A small sound classifier, trained from scratch.
Model: log mel input, widths [320].
Rows from block 6, named by matrix and row number. Rows with one number belong to one channel. Each number is 128 + 24 x the weight over its row's rms, rounded and kept within 0 to 255. All counts start at 0. Numbers have three digits each. After the name is the row's rms in percent of the matrix's.
# filt: filter width-5 conv, dilation 2 (model.blocks.6.filt.weight, 320x320x5), inputs 208-223, a 5 kernel for each
# gate: gate width-5 conv, dilation 2 (model.blocks.6.gate.weight, 320x320x5), inputs 208-223, a 5 kernel for each
filt.146 099:128103122128101166161158181141134118119147119156181137164145114144155156146114121119123103093102152186171097122154168149101132129102117101102124153104098110103115164116118102121130103132139121123157134129131104100115137156130124129133164124
filt.147 101:123127112146130113129134106083120099110106114156123128142160146155120105131130151130152154163126116120136147151122145135123159169154113157165136155112114111128118152113125125118139104131188138156124098158135137086126128145147165167148146163
filt.148 097:090101120170133130126119121141146109106121134099080098126125122138147121137128112117125165120127092156130105121149150095121135116124129113130111116099118120167137155106148152142143149164125101099144107104135125135132131098126141125079125066
filt.149 101:169156125088114125156103124138102130135161159067108122110107147121112109148150109140123162129120138123092105134144156133123176105110120081112113125159158134121115096125118128129118130146124147134169183119140193131143179106101110134090106161
filt.150 100:153133117118140160149133102083153110119095133164149154118168171127169169134137146166138157125130106141136098106118109104126134131141099134098159161140117149095133147113084114128090129131136129077131099079114117133112123102094157109142137141
filt.151 102:125121139169118111155115121132119114116101161155134111155133135116119144148142150122138155079095105146120151144125097130141162132147132111103105114106132132062091139146151110105126131155109077125121117099123161082141135146178123131131111113
filt.152 099:120137136181120130123094108108137105114144127111091110088086119130142141159128104124166099120131121151102108120134100155109114110121170126112130155140140116135124133151142104147134144077092092166137151137145085120142082097099163126097104109
filt.153 098:148137123155180124145107180187154140163127126146108172110102136139114130126130124158150113103161142118128134119131123125161121171115149123180143138099099138128130160108134128152154128153128139163114139167108117141161161134161126148131118126
filt.154 098:132127136100124121097124119120138155149099118070130117175166102093130111125166147200159181127116112100136146130140129135153139147151155118155120134150130139104136125123145106103145148097111091067134119106072098080115155119136139111119092125
filt.155 101:137119138166142097117141151120168125117131142108107137117154110116087124103161121118109095125135118116139155137161091107095122143149137190142155148123149146115123137127152121139138109162114129137103100110126147124095139136108087176150137132
filt.156 101:118082098140146116143154115133090093115113095133166155149156111097132109164131082162129109129137092103177096121142132144136091129154125074130141126117107105158122080149099136135135119120130132100177192168152141115171141095125120142146117108
filt.157 104:120112118138121135127122115147112087109151141144064058122114121121124084088115158124132133129125174114109135125120118112120111155179157156158108132185137110130086148114112140132139123135128138119103109068135156115116106130161137106096136162
filt.158 098:106112137158120094111129126095144149120120131120081109132137117137126160141102131143157103115139116123152173127117147175137082154124139112134130152103146139117127131123142113135124155152121167151140148120110107126152146076096105064155159142
filt.159 099:108117136164115094156141094144121089136122137108118167180145129127110123149114098107098111150130105084159155097121103145152112145131133108093121158116157123104105145172161129124121143161102154162088079108114167144173157151211090112103108097
filt.160 101:115128175118122111153147098114148141145130115195157078090163124134135129111170129156146137097143094138142161101114140131150147127091113126122119149135127109097113104158111115108121145125160110147126139118111091130125132102148181132134116108
filt.161 100:129144102132129106073100146141077094122105105097145088126098112106091128145122169163183116179117135150143112122186139138123123149096112156062122157118163185134135134087119130090143114086157158114126119129129163092098157139105168143165122145
filt.162 102:155129124135102132145142091084098126142089093125108131126126130104090141134152147092118105119090116166134110119140135153102101120128135099121099121149122082108099129128139147108091177165108119151133133108110135105112097082137131098100117106
filt.163 101:145107171172132105089109116115121139152106124154099116153085140076122087097111157130172117128133121130095102078125135130097108132137132141122143104131179149148134148118114126093127129133132151126121165134157127121142120139138173115136133115
filt.164 099:098128094094107090134142125119128138135116117131117110109131088189134096161149164139153153157144083115128156148150123111133139147120088112108108148111157142121128106150136151093114166153140110128159131135101101136136155127095138132152170165
filt.165 101:137100104113145202129103123149149126116094127146130112152141163140088075128109147117121128131155160137140128153125087086135131161104135145121166123095142135107124105151146093090113158143165116136114100121118140160170118144126142145140126099
filt.166 102:118181145190110108149126105121146126115121137161149111124156096115118146097117154113114150131138166138119101095148107138137130142108132116139122087114108113127147136104140119121129109156141143139159102068089158141130147152106111144134129111
filt.167 099:168152103122146170140112113132140152122107148129191147121174168111127113127146139135135128114096121141158123143155125120140121143124111089170174160189122129151154124164144161147119159168115111129179144127080100154093138165151129137136121119
filt.168 101:104103100105073101106122177127070107119158148153150084152099162118126134135162149145147123120134091136122130110107132151153170149126133186156099123103161122106132168101122136151151088113132145098093077116132130104117140138100096110101142144
filt.169 100:114104151157128121132137179150117089127138143185136116114119153110108115105141113153099140118123128123112134109144113134174131115116119171152090127173115164167167162136148141105126114083172165143129127143095107109143113146163128136131129142
filt.170 102:114167133126146123139162157090097154148136121110103161083121148114113143154107117125094132123124179117139134131101135112147142139179151100094094138143123138125131125173160128148094122105154160118152123114110098119106161119110121093103114126
filt.171 100:151117144143129129172112120114122157130146176088081159139072131119114155144111132145107165129138151156131125127133139185107122141115132127161085096147159137126107114128136132126117136100125102122140097134124143132177157161110175154078100132
filt.172 099:113127139108153154125155152144130127139116118143159093115076133106142117103063136137109100158098131082143145148151151119140075122133157094090115125121147147183126111166151139111123166100134148197136155138101145132101109131108118140132128157
filt.173 100:082077090105092129121121171168145122145124152078154174139156128125161138125110136126126125129095133146131131093107117132138157109117124129129147122110128148118120108129129115126181137161117142129164130120117150095163096093103113103121144105
filt.174 098:140170155178123143157158126144112108113164182114148178138139147134088123203112100130125119126135143156134131128132127142112135148146138107144128127148105137138057156108129130093102118134103139155117129136120120119108099153152143171134117124
filt.175 102:109104113105142158140140129105153189166128142108106157160130166170139143122129117090133130135139170139108137148143108108126152150138127134106183114120131133134094102125083095162136079076108117131135082122156135113116110113155162144109128092
filt.176 102:151118126112189137158121103109166105096070120104158121132104148130128079100099119119129128146141112151140085110168113088150113112117103141099130088145101122125129167137115115129147133085113116105125123104139127141141173114143167164139123110
filt.177 102:164140126124116098090132128096070102099138082152094062141170122145120128103128086112115161138155124152123130108150121110129112104115131109082144100110133116126150168165127135136145117128167149150128128166123143083157113143156103106158172147
filt.178 099:099092139112099116117153131151143141091128146137113083170111116141063081124139153040139127124095144121116146138125119135126142118135135158126132163148107124122126115099164147172145085142147105122183123096128149104100108114141137124115156113
filt.179 103:099130149115141136143068130132143134104096095147122089133106129137137069139150152122114089151153176152133116178132170133126095097114129141182118129127127108129125102142155119114097154133139104100131138179118129126135120081099137154112110102
filt.180 098:134102095121147135146134108147111146123150128110111120147126109087088132093135123128177134109113112139123142149167140140137122101114100150114110110098150162120148160155147164152138102112134129101123138124158117111131117132120092109117156146
filt.181 099:115107141135126094149155159174133095138122114119143139131112157135130162167150150126155071154144154118078130101111137139150082113145116130116108125140095055117134132159149158137144141139103124164127155172123122106163114090071152144124159141
filt.182 100:153115112115119114160107099160136148134102116091158136154098145100098103149154165131168150143134151087106096105134109140139128117130142140107086138145145104135121153135123105119132142113132135128147146102123177122114152101084127157096132155
filt.183 099:118137166138148151105146167104125115175136124120103087103113149139076167143146122164087148115122091106120134127141115111096118169155131166150132133109148193140122137119081142117115105143161109122116111120120136139086100114135184111145136164
filt.184 099:136103155152132097141126119133130134145141126136146118116143073095117151120099106132145111159088189151087119161128162121138112113129122184165132102133122111151104129090121099135126140074125101105145131158147130115162143120132120126139121091
filt.185 099:145119126127172154134162173146126159155139135142141103106134122161145102133136125125108096082108105088128163163147166113139117081145130090116112095111102108120121192114106109111141096131087151161094153127145146169097108152151120156120120133
filt.186 099:169112129122108115133145150170119151095114104115094131116126165119124127124093134120086134151118099128042106137161156125120121122132106127135153142082117118148142126103107130102125138107113144136137117137130132139125137135107092134153139103
filt.187 100:104151155137118088122148098132149144145125123147108100135184110149114107163146148138118160129108080105112157141188073081157143139163161125149137147108138119141160083143148134125126126129137155168159122159136134129165171155140130086131117168
filt.188 100:102107139170153160152130128116121121166143193119148139148157122123123137151128145090092110165118135165157139142132107083092134100092111119146171126064143109144136122135119154127157145141111123118113166126128103147107122087110163154161069081
filt.189 100:106115138109118136130122134162139168106167134102084120075118144139134132121128121099139113109111095153137110191125128121115116162170160117141116179171092118130134122130162130163100130141130125151109137143145144119122120121151134113101092114
filt.190 100:126143130132151125134118096124154090155133114129059127123116102151157107061091068101127123084149153121139160122130149167146141106136157120119158176156104133130150125118107123144151136142165154160127110075110111099151124123122111142126110114
filt.191 102:117117099113152138124108133143101117158150133116103111119145120115145171148145150120114164154144114134166113169147160152121151130148148151122120135111133136138139167145116109129109093113097150098108162151141123111116119095143106124118110149
filt.192 101:106130091094139114121136104126151140150140159112135115175146132125123139176138148118130125093136111139125106112111124079099126095134135111112153145157130145131089109134136141136136125059135111136184092159156138123171071112143156084140104143
filt.193 102:149100137138155161174156080143145153142139150184138149136129129162138161122108130122140128111136143168128114134136136134126142151134145194113125114152124130165130156132144097103120169135088068133156125124172131138134103115151135124129121127
filt.194 100:152145099098108140066091155130143130173184145132154063119119106109151140128130172166144144122163136096063128093130126128127084104169155135090096126139122149100122110116105159108149126121120166129150110129110135143147128142151126143132130153
filt.195 100:146106117120117136108098112157113138126127126165132123127154115122123119140120114138134113131108132157108117126126141130124097149159145166192130186145085097123120135150136138120145116097107154111121139102134121151148144164135152186101127107
filt.196 099:091109092103120142139136100156149154129097089170185118136150150136129119125163139105111105123112087145117112120156146144141112164115117119126106106111110125114137142116077097128112128090136167124176198117099114128118138116169114109118087160
filt.197 101:126157076101129147105136163162106128135100151165134141177165110072162162115163127150113152133084132170136121135135119096131115133083130096112112187132090091124116078110130144127116154112093153150135176136121189136139093102083147133127131176
filt.198 098:101115095106117105108121120093133144099117099071119098119110122094099081083115150130101132182135094098118147141112123132118139127106138088127157081125147151135129145159158142119093163123157113085124135136133137157174162132124122128134106125
filt.199 102:154133154156142160124157100126148134129089141156119152159112113118158142129113120140150122104139161134119095113115105092129141109143130113172174144143127131129124112122170123132125120158161093129116071154129166111095114137137121127130108134
filt.200 102:103161144144149110113149155148110108092125124165154066129095060070130107094183188149148118115118151141146122100133123128132101128108111143100171137152158156113109118143117129137153133167060119146114135110150105143150159159145149123133123136
filt.201 099:110163149123109069106084100101097074098105158145157121067137167119094136124097159139154141135159183150118093104113113094141127124114129126058140122138166119115121106152155091105103148138121143114116125116147130117133091134113106133153211132
filt.202 102:192158146159158107101122141123118177190136136145128161132143112126116089082076102142121145180149101088147108133105141087129151145119133132126107154105135170119124103155160139180154115102131121095156149149130175136169129135119122170130139134
filt.203 096:110149142126155117133079117115122126110095105117095101106158129136143141127155137141122116123117109131128128160099104121136165116143090111147137098124142142164146119137115149134127150120127159133123139142105122163122107129117115099108157115
filt.204 102:127119140169131173164125120115162138135160128107105139125152147122153140135137095115153101130128149144147121147139131103106108114145113162163126109120121144118088083131154154145129163073151154146123096126115146122114130136061137154149118136
filt.205 098:143104122119091085122119140080181175116100126131079104096098105098122145123112128110126147153144135121074154140124110109153133138107120104153141134110129195128119134136154134113110134119120113115169138121075065172102122148127118150093090099
filt.206 098:046104135152188182151130136126136139152103106099116119094124135110129112144119152096096089090120114125131151111098126140122123103127122159119136082149138136142143175119108147138106108098085110094088121091100098139143149100132089156129087104
filt.207 100:143113109150120118125117143121110101152168116112127138120123147120105136144109138137126087112136141093111107124153175132123123118108141192106129135145133096124119120142112140167147133174145098126141124150149113133141158170127140124143098132
filt.208 100:175167103119129159130128134114145145144112148150145104168105129112154143129182141114117147161126097133154112146140097110075122134126135147145119125178092078125096135134097132126127159108094122139138137142158124090123114122146120118124168120
filt.209 099:143157141157107113121098125167118124114104104169130096084128090143168139113146188129102100150126136132123143141139129148082101089120118112138139131153146125120112094121154162138110143120110142126153140155135137163100128149112119156152164106
filt.210 102:105118111133137086113117140145145135134093144119154124106127120123118142136167166165135108167104157116138124128131132127101156131120117165131154141126133135113131125130174125149169081117125119153149145126085110137122144146108136132155114157
filt.211 099:127131123144089094104127134153142141134151128115134131155148159132159115155114132096145135135165138091097152139123134150143155151116102139107159141134120109107074098114144147131133139138189136142099112101151129180155152136102138153140126149
filt.212 097:165113148124156111099105119119140110122090093105118100105111099126114136127138152173127141115132047149143107111149130124109102111115127172163135168067150190153094132122102125125076116122082147127140151092102094105142082104127120103133117119
filt.213 102:112089092147102145162089102122098153147121134153153152141096109134135086109149079147096146155149089139162079114092143105102150125138158100175135148113116131142153120122118130141140116126103117129112113074106137160138123138165146133130128113
filt.214 101:149143133131149126111154124139118126130136111136140120129144169139133132132143088115081099131115120131117075162163169127120137116139125101169176115099153141151142117100125155143122137189155152125155135171148152113070095145153135131142142117
filt.215 099:131172173129144130135112128123149132103101151071056096122103106125148084137123104128098142122138152103135127154101151145100121148113155183127176153117105091155171160131156127101146119119086117107137180166133169112061134169152100124161122137
filt.216 098:140185099118101155113143118095110135126153172106101108165204119160113149129079081160106141029118137125128129053097110105173127123161130176158084103154131108142118113129147121104067106141154116129095121110094116141147085128185116130113151127
filt.217 101:097131152148175106111113114089140101164127122120113101122125132091109099138094131119134111133161134133104104131106114154109119170134171153118118100096156120160135128113146133128129146183130125139143117091120148146165189130127169116120118098
filt.218 100:154126157170091104133117091100150148128133182114141139129126108133133164164166133114166141133135084161164107146160139138119110133170171120130170085128139138096105142129143149129110135112074101109105097138200150115126133148088134131170136186
filt.219 100:159178121106127112145139148137113109117108127121120141142135119129111139134125175160170144150135121100158107096098105114106102121159166168136134161197138097124128154103141161117110176113158088118148146131143123140146128132135112145118104162
filt.220 101:110120156129073146114087086121152137156124115163129123139146114135159143115156148131125146110170189125110130119145138140106093113144136091128101125105159126113136143131144114128126108134121168146144160126161100117138142127132117124133095109
filt.221 101:125108120127153130122115156120097110104120144171069123120114119093108124104118178144164167154144135124148083107136130108104122126106109123126112132094130125120132185133153118129163091129164125127102160170155143142080109133155104091069127135
filt.222 101:127107124173133088125114143106088124137153160120094122141133121113141146126141172132145134128111105125145130135122129151141152104097136135129143136142115100153108147129129142119117126109142098140106125178138155108103127131120107131130088151
filt.223 104:128127109129138078161123096109127113152138145129112135123108110128114117119151152121128126105143109093120115163140152150152144135155163168141154092112113109130161178094125131124121144166135123124146153121139143144104106147144126107105142166
filt.224 101:096123142149120124161162164125121157117173157185126128122140122173059100125148101131124109133172128098132103135106126137134135139151180133106107115117106120134148104112141106118151097145154143124131121131140202135175154166135155165120102101
filt.225 100:133135138120132112132130131138118091108118127125119157146161133093094142140199131149136129130120159147106166150104134137096071108098114136117160154123125152108124105128123109142112075090134134087163088157138145133114105110161080097121161163
gate.146 102:137168162105088141151131138149134143121151105166127134125152123107138125144144153112132110137168166127084128087098151111168123110109083128091100161162155166148104133107159142136106123092093077086147128123167142151094078145150119127126158117
gate.147 101:142107114120133123137116149129133121136119113158098122099107170114163117118150151130123142106116101107163109149107145130164148128103117135106163135167147135132142135151154143113119130149138157127142159137109104091129123140167169152150133123
gate.148 100:121078145128146142120082094112110076120110108126120121119128123094106125160148125121118162102135127085115163171144159128113131058097148131138107107116179131127114119148123139150111123065140129091140117150189098093118146094150156134121107136
gate.149 100:171136158116102115100099099107137114093116124084082160190114118136114136116125155170146141109075145148176148120116127086109100121105103115118129152176156176114125082114133133111135134128129127090109106138153140157104085156138125156171179176
gate.150 099:150124148127162106134139136074076082108113146156114084129126121108161131128134111118125155123107116079110086116097127138078103103105122146152109145129131094113114113092124117130161126106066113186132137148161161146126098108124131116135125105
gate.151 100:124116087153131132127147143109172135112124149120145110109128106136130132111150107126115154067086157161091131111145128138133174112131125136168117151140153168114102156142147128112114136103135159130112089130136096128105117126136111121124094087
gate.152 100:119152144143123105137102166131097100134102110189160189143099101107124132145142112101140119142055118154147169135147118129124134139117117094104122136126120151144131169126109124120145176138179105148139126120118155131112097186165132159127128138
gate.153 100:148160138139179135118120088109137156108099086182106123150106117099115106131156134122152119124140123116169083118141124125129117101086137132118112122115127111125118153094097096124148187147141095145109140144139153199134085095119145152118108138
gate.154 099:126127116129111152124104119123110138152137111143104126147109097107132112105108114129132134079115163147146135155154163134137112126129153075115110083128109170170138111112162145162125101141136142126101094086139108138126155155121098137118133113
gate.155 099:164126135124125108119132092121138110105165119139106152141151141112109122170113089127147137125118086126133144121125100126123143135140151137150159147104168145139108162111118128120158102116143148122149144147160165087100110123170140137160130146
gate.156 100:138123125127153090122101131138124091135121124153129079179130107144142139099177120169117128063113120059138127165129120099108139130151171081109134141091096122132126134108105134123111135135096127132113107134109087114084093086143133152161131106
gate.157 104:122123134106126123106124144131146082108124096141133145128151164152129130163111092127151129089109087078154117122140107131102119115155151154156160155160124150162142122120147160127126112151141142142165149116123112135100107134152110180118115150
gate.158 100:131151123129126167137131110140159129125147150128161142167178113131125117139124071164172186112101138147125105091136102115115121124119149137136110125087140112095128145121101141120119131141152135101130123127133095141136144156135091137076123132
gate.159 102:120127171148099131157129102124155129100100153072162101121168158115124161105127143107124137127102104158096194162120129127141136143120103097133133115141120143110135139130140143114123152155133127144156125124144073118149168173153134133101134143
gate.160 098:160170114167123139152134090072117125156130126062111104144115138151141170108152150147065114119111122124160142133137110153106148111118118152139144146118125110095130149111124122139161126164155140149137119100106115107133110099066112095102120120
gate.161 098:121112090101107126128126112094150159119132138110153112115120093116091090136108088084136150104077106123096118156175144136134117105147112078143136118176122116137115134117124138135136117165088115165153135094118070187117118076132063068109136147
gate.162 097:116115078100113115085139137110172157121139085132162164132111155119139147162132152156124163090114128155113126159143134086120123118105115116109151130116115117121130156105132130116091174144117108128140105106163113109150157108092130123164147130
gate.163 100:100102142121154135131148143113133173079109114184174134082098135156138110135159171093101143132056085134145154130094088125103125154161122112133081082049132108125137151103114097113138145119113152135192146127122135108137121112111163140128120125
gate.164 100:152137129181168101122086136134140109097122126104125134140076111099146140120122130151155142117091109089100127121121144112104103086091114142100143131132162111105143138144157134159187165124138124126142140080088106101080110118084155127144120141
gate.165 103:140124150171173124135076147165128140150150170121148164096103101123170121150153146144121131123150130101159137141126110140132133138145175148157098078098152174152152096128142138133117144129115093129158142182140122110177138184124131106147155106
gate.166 097:163136133142134112151139100096140104147155135115101128148132138118119146135121126154187142091053111117135188150108151122118134163161122128129117116140185196155180168141126131114125139119117134096138118123132103091089124154144140130104140134
gate.167 104:127137097134147137140105096117122113101099135107110113113123128087139113132093120131160125091111116084118119123169143159114102110133133144117133116133154148157100140128118106104120117124175183155160144137135142124156141122120143136133126137
gate.168 100:132134101124140111134125121116166151141150133101159167212197164155148128107138129146141117140148131101079151149172114115111112141134119087108098102131127129152128121132151137119096138131145119151146116114133111122129115098134134138159122107
gate.169 100:173147127106119114095130147150114090128148120121099140190168127132116095168155124130130140077123119083098119126146164133158132141149168103102141123081118111108090104122112145126117124139174125105129134109120111127063105114129097133120082091
gate.170 099:124144150139094084082086090110142116144130106130129180141115125109109093137160119139118151118081125112117096094105147088147128124146100128137118092089124120113113105103098160184125126098143170143150127115126143104104121111131148155137180189
gate.171 100:143108122139130125104123125113133117168138146103109099108114122109113125129156126155121118149176160131113149154147149160158117119109151127102150131105126097137109144132129140132139112141161192151131125131135112128102121164177090119143119166
gate.172 098:062097106101141125120139128111164149157136152141114123103133131119148152116128144153104138162169111111092113157156122127079109104105095135122097143158147146095117142127146130136135141148096117166162127207137146114122165112093103126151102151
gate.173 100:174122131175145128147145098126105131078119108098075142112154134086114137142111099119124142158123148165121116106115171153134110143130108156165135108110108132172145131098142132163135108125167198163105170112127112117125078118132153152145140153
gate.174 100:131173166155144143187116131118123136131129127080129070152160119133155141148126128133166146146127148115095121092157133163164145125133127117114152143135128112119133121135138126124128128144106151120116110173143089140124115150108155151120130144
gate.175 098:138127115107113133103113063124104120163164149154113140074098150105070102154122176132128132123105134131156137159155131150168152123154168161155109123103095133143151125116134155188119133123130137139123157130126136102130129127101174124117114135
gate.176 099:126132145159133162121098092124109114124135096106094113104116161151153179172139144146104094089174129133177152121124145118131145115122118133117120134174124144161142193155130146128144138133120113155142150110153131161181120122139151125105102139
gate.177 099:136151155163132120121131110134108114116128176131134145123123183159146126114105131105117124141117135137143152159108136117146117136135107124056105165116112138125105104161119118135109142148139120091121133101092134155111106138165162147138089135
gate.178 101:142139107123121115154114098088123120152138126126128100168137070108124133119158112124116126124129149124133108137140111151121083114140155154161126190136135134122079123135115110111127143103145127166118100092135152133104120111107149150074123120
gate.179 098:136165155147132114156147173102126080106112103087085122147091150080144175155101114150110169132104114119131165140121111114105117162155135100164108084135125137150112141124129119100121175137088110120072073168146115104135118103088125127144180139
gate.180 102:107112111104091169123162124167144155138155173157115129167140115098112114159075075112099112162149107126075131142169126146156126133109127099100092105123119136125121127113123130134137167152124110152157139103140099137141129095090099124150150120
gate.181 098:130153183127112110131123120145103129141155144102164135135142134100103083141135146157146127145132116109104114113139155156091079116131117077117122108100152135150114105105151137123169153110109198143163124123100139136114084079150139139131121159
gate.182 099:133148152134143147136143138156137125092107117150101131102126128128101137158130152095108100131133139170156131106132144121114128135139156103109117133131129159128094125151138139130116127159130145177147135124171133132131122147124120097079164166
gate.183 100:099151141124100166130105112125199129119104115172129140119096147136080134149148149142098162128141105133119131098171132111144102129124131159133126156151126114056060117174114124102131141120125128125104140128152114225121083101131134108113119131
gate.184 099:123130152129110122087143106133135139100139140138120070107156114112105129131122124136121131143138140146075151149144125171129130114140107140127174103152093107116129117136137127127164114155115116128123160112105126109106118131106116137125110111
gate.185 102:117095124098126124144165138127156127152111124120141123186134133142128149159146112137148116184128147092088099126120145098152097106157142146109076103107160150155131131110123109129125145142109132132115134149145155142129129102159144136149146166
gate.186 098:139153137146142128137147144161133074143149174170116124152116149141149150173107108120136091115131113105119128135109134148132133154147132151112115114130117119083134163107142098132142166131153170153096116164149141104096163155120118136150165167
gate.187 101:114160145127131142128125118114134126124153138129094112111117124176096124126119160134092074071151105076161098130163137119135092189133168102094097119148122153098084105153142124148142100134077113107144137139160092115116135102111139135092153158
gate.188 099:107129132156108099158144117116109176164163144122104105126117112083093155145129068107130128107086089135095141126154111137166099128125096121161102102108160150097080130114152163129154164166163154143107116130104142130121116122125129177158170164
gate.189 098:163172154170142140137125120108150166151122112153155147139121084159122084138144132117110149109105107116142104113148134143144126123126131119102155120144119135132117125138134132152140160100130111149145104143147157108143145123085096129132139153
gate.190 100:139098162102127140095082104143121114116143096138160122150083148134136120141124073122123116141110105105124136165107134119109151119120148117111101142120105115115112143138116122134135176132155133142118135164128122180152113127090124129089136108
gate.191 097:083142124126140108116083099104141127110117141149195121120102121128141124108097158148137142099123171165147143133135184145119120099092127140144088156146125158138138147094094138132146113111145166128146099110137138092093110144171170150122128152
gate.192 099:140125143150116122112154129125139120120081113107153143125069139158138127115130142121099111099127115131097139145143126123135151163127135183106119080147121101093123130150139119106120132123114178217137177178122208164140186123086112176162125160
gate.193 101:130144169146180164135132126150103143117123097132152173110066123153150101105124115121144115112097138134131137138131124117109106121137132155142146112134094077119135133158160147140099113111129139104132120119081081156138150122131143152142121190
gate.194 103:105171139124142122135123134166115135099142116099099181145134124127131141115159141165144098150107107154090145132129115131126090131118098100136132135136122143134094103163125109142126167128167162185117118148167145140113115119135094127117145119
gate.195 098:108134149092125138124162174111126136143162122103120122149095142128102091117122100104120143155146129109147123119153156121147111134137098180131098100110107131138137126132133162134129155125114125118114130173120123099084112115158151112135128156
gate.196 102:170112156132133150125143111076129156137107122122113117145147164143118139107113115118137163079106101090121138151178142144158132145159123116150133131123100154114150121127096106138100110133146130121159173117104106100124141139139076111079098068
gate.197 102:128135086151130090089100115115156160159074091135109125149163150113159101108122157136082134126103098127133098113130102111149134170149168108133181112083141127126159120161140140131108154109124118136166108083109117120082084106118117126135105109
gate.198 101:119135148131138140103100109130110101135081076128136146146143102140130145148140133091108080113134081138120169169154140163158123086141130126140105166139171099110103076146129131123098119138139116110162163164127136171117109146153121098113126112
gate.199 097:102149122155144145122127142157121149121119157067099135132171156093094155121143162170143141165108110171143139134087120130152117173151147150183137172128131130127138145166144119127117120099146128099132139111135095080096134102121133159138121120
gate.200 098:152138169179165120143108132117106120076096109123107145161106140134152133103133134116116107122091108119110123122113131121114143100126124130108145155099140130143170130138129142134122112116105091107151142166134179149091092124138132120147144147
gate.201 094:065088127160124102130140157081141110125112155090122147142097141130144132134137137133138129096107099112115144166131090134129111118097083142111137153100096137099111131151144158136137160135138116125092089146143126093132107127103105117146169126
gate.202 098:149145118129130093089119115109147160123141117095130123112147139118102132115147161157134097116106103113119133109126108117145151142151113106116098087120131124123091067108119093119112108109129081092113118100140099112119151143099145131115137107
gate.203 100:107100118130115121143152151135126132089099127156110090085097173113144145138136130078133122128100137132144109135110122128114123102119099119129166127129092094103131168149140103126100168139150115100121154136134213121106126111167106156162151122
gate.204 100:146123150122125083112075110073122115079144106111148137140168152132129171118108135158147168082113160105063110145110097111116104122112120160185137150124111141120130124120099132131073142180172187157117109097118119138108118131111152159149157122
gate.205 103:147109112146190100146139120089115098099090096151152172140119118144148134145145114095122153146112143124134143168143145141117133164137105158124137151106116114137148145132091112093098123106109111150163155123117154110111136119128163128112151165
gate.206 099:150159116130122149129129128100145117095087114146093097134074165099105109102145159151095139147065147139155153102122145166143088126152131141090137161135131145129126136104108146170145137141119153156165119119170145072089118126113159168153162167
gate.207 099:150151119122137070131097101117140105143121108165099128130085128158127151159123130124081093096123127112067156164132132133131106177118148102121080119092106086079124111126140150144120142123150137131127143169098104085112108124124101130163144120
gate.208 101:128096109143120101142130127119141108129106140114148117105147105148137138145126108156142139103122129105113096109118161171112158153129131108132131118127137151132131149127124154144147153127139132117136110100114148135168148116099130136136120126
gate.209 101:105136153132128186172116105108116113104127135131105135186140159120157138104121096104139142116139150134103143158144114141132113152154120170106124103126182138147112107104116130114111152138152119141144135142155135124122094083159106095132122128
gate.210 097:122117087120137157120141124144121157139129120125156106117110113148129147136088146139128088150156167109158149127158137127118169173189139165117083129123183128166106138146136120112155130119143105146116098098125089172101123133175139111125135167
gate.211 100:094138153139125130112043092149163142150129125148140171175135135131114121126147144149160149109147108140123093096097072112098113153132157139119131141133151123111132147114096111151147126097138153202093111119133141117087054093134147152142158125
gate.212 096:118104130156155164192137159160124116124147136162109098137088129145160163182137125159116132095102158116134139127122083138119121146135127112122125155147093158185159159094124123101100176156150145129108092142146097117109101115134107131117172134
gate.213 097:178172155119103092117121121143173148148111117095116133151154157173168110146155118117112132081073158147096145159094103166124133106135140112094079097123115148097102097141132098153145141136135124144165139093092079122128091118111126141106082078
gate.214 099:151122141147161138131155119106132130126117101149169135126123143119129132121099137126139160120151129105146100128156148144113107114126177077102129133094119099111142141117103136102136122155145172156151114115102092126134145118083144176139164142
gate.215 100:146188153173172138123132099085118116128120165115120106085082069104131148105116120129152153049112143103101129123137117147128132122149147119137108130099128143123136103128111085118136138171133119185122095062095092126145152179161153144107118109
gate.216 102:109140133139084100104119108098136111115127110110131155125116167125080139119112123112134132110148093106099102127132089087130129096131123117111164146147118125110108146140164159106155100131111130142115139125102104129107153120137130115146143148
gate.217 102:122170165148158111157122122128090132117092122132107094162174094151112111122069071087142119121118137127105121117136140139152132116141172125144130132124153108109094095160130137120108126132161182172153085108126149114093136168112137130106132133
gate.218 102:099135122105144140118155117083136135155139131115111118142125146123119100125133102141117158106157123105146109145135105123123122121114119138131133147105105111099144164138187139122141129105169132124124120115097093078079121150122130139152109127
gate.219 101:083118116081139102121124120134105144133115183156152145134129107151130100131159129136163105111090131100126152136076112149112121087110131156097125106074163158119133133133116110126139180144132126146120105100096123134154164167125126148139129097
gate.220 100:133149200163133115135108134150154122135136145148099089090092118133135122100115133117113097123118158134141117128130122107146146115086107133158102117124130139129151142147130148122156177133116116111141139155174146157167103138147134125100107114
gate.221 103:129136128130159149117134145115149099113115180171109112128077134165093105115100092078088103132133175144133120130134112114113126152095119149118077163129110153156139123147140128166113176155128107181117145103090102152138157150097157118104109127
gate.222 103:118148134144136146111143127119143111159139148128127136091161115117112138125082107137168123139105103117065116131085102120143124125104138163143120130184163131157155135140112115133123102122131131079112148123162162132118123131158127109139127112
gate.223 104:137171109122153132127113132103159116130106114149135134127095117122095156116132147091121179124146087141151115105137154141132119130120144136069075127109158122153180151154133144130132136138131135134141151114102117174152112114085194163108175156
gate.224 100:129130120128129134108110160107177133109097112122111118135169123177151116112150110136137122138133121139091124074125104130126135144108127088131157150117144146130117124168129134110106136137111088164142128118097157124080089159127180183177110111
gate.225 101:157190171169124141162184159123088089120126129093153053073116145131117141122158129150096136121116091128128130106115127114154128137125141136109121079118118130104113094135140128134133134136157131149169172160182097121110113084088135142164120129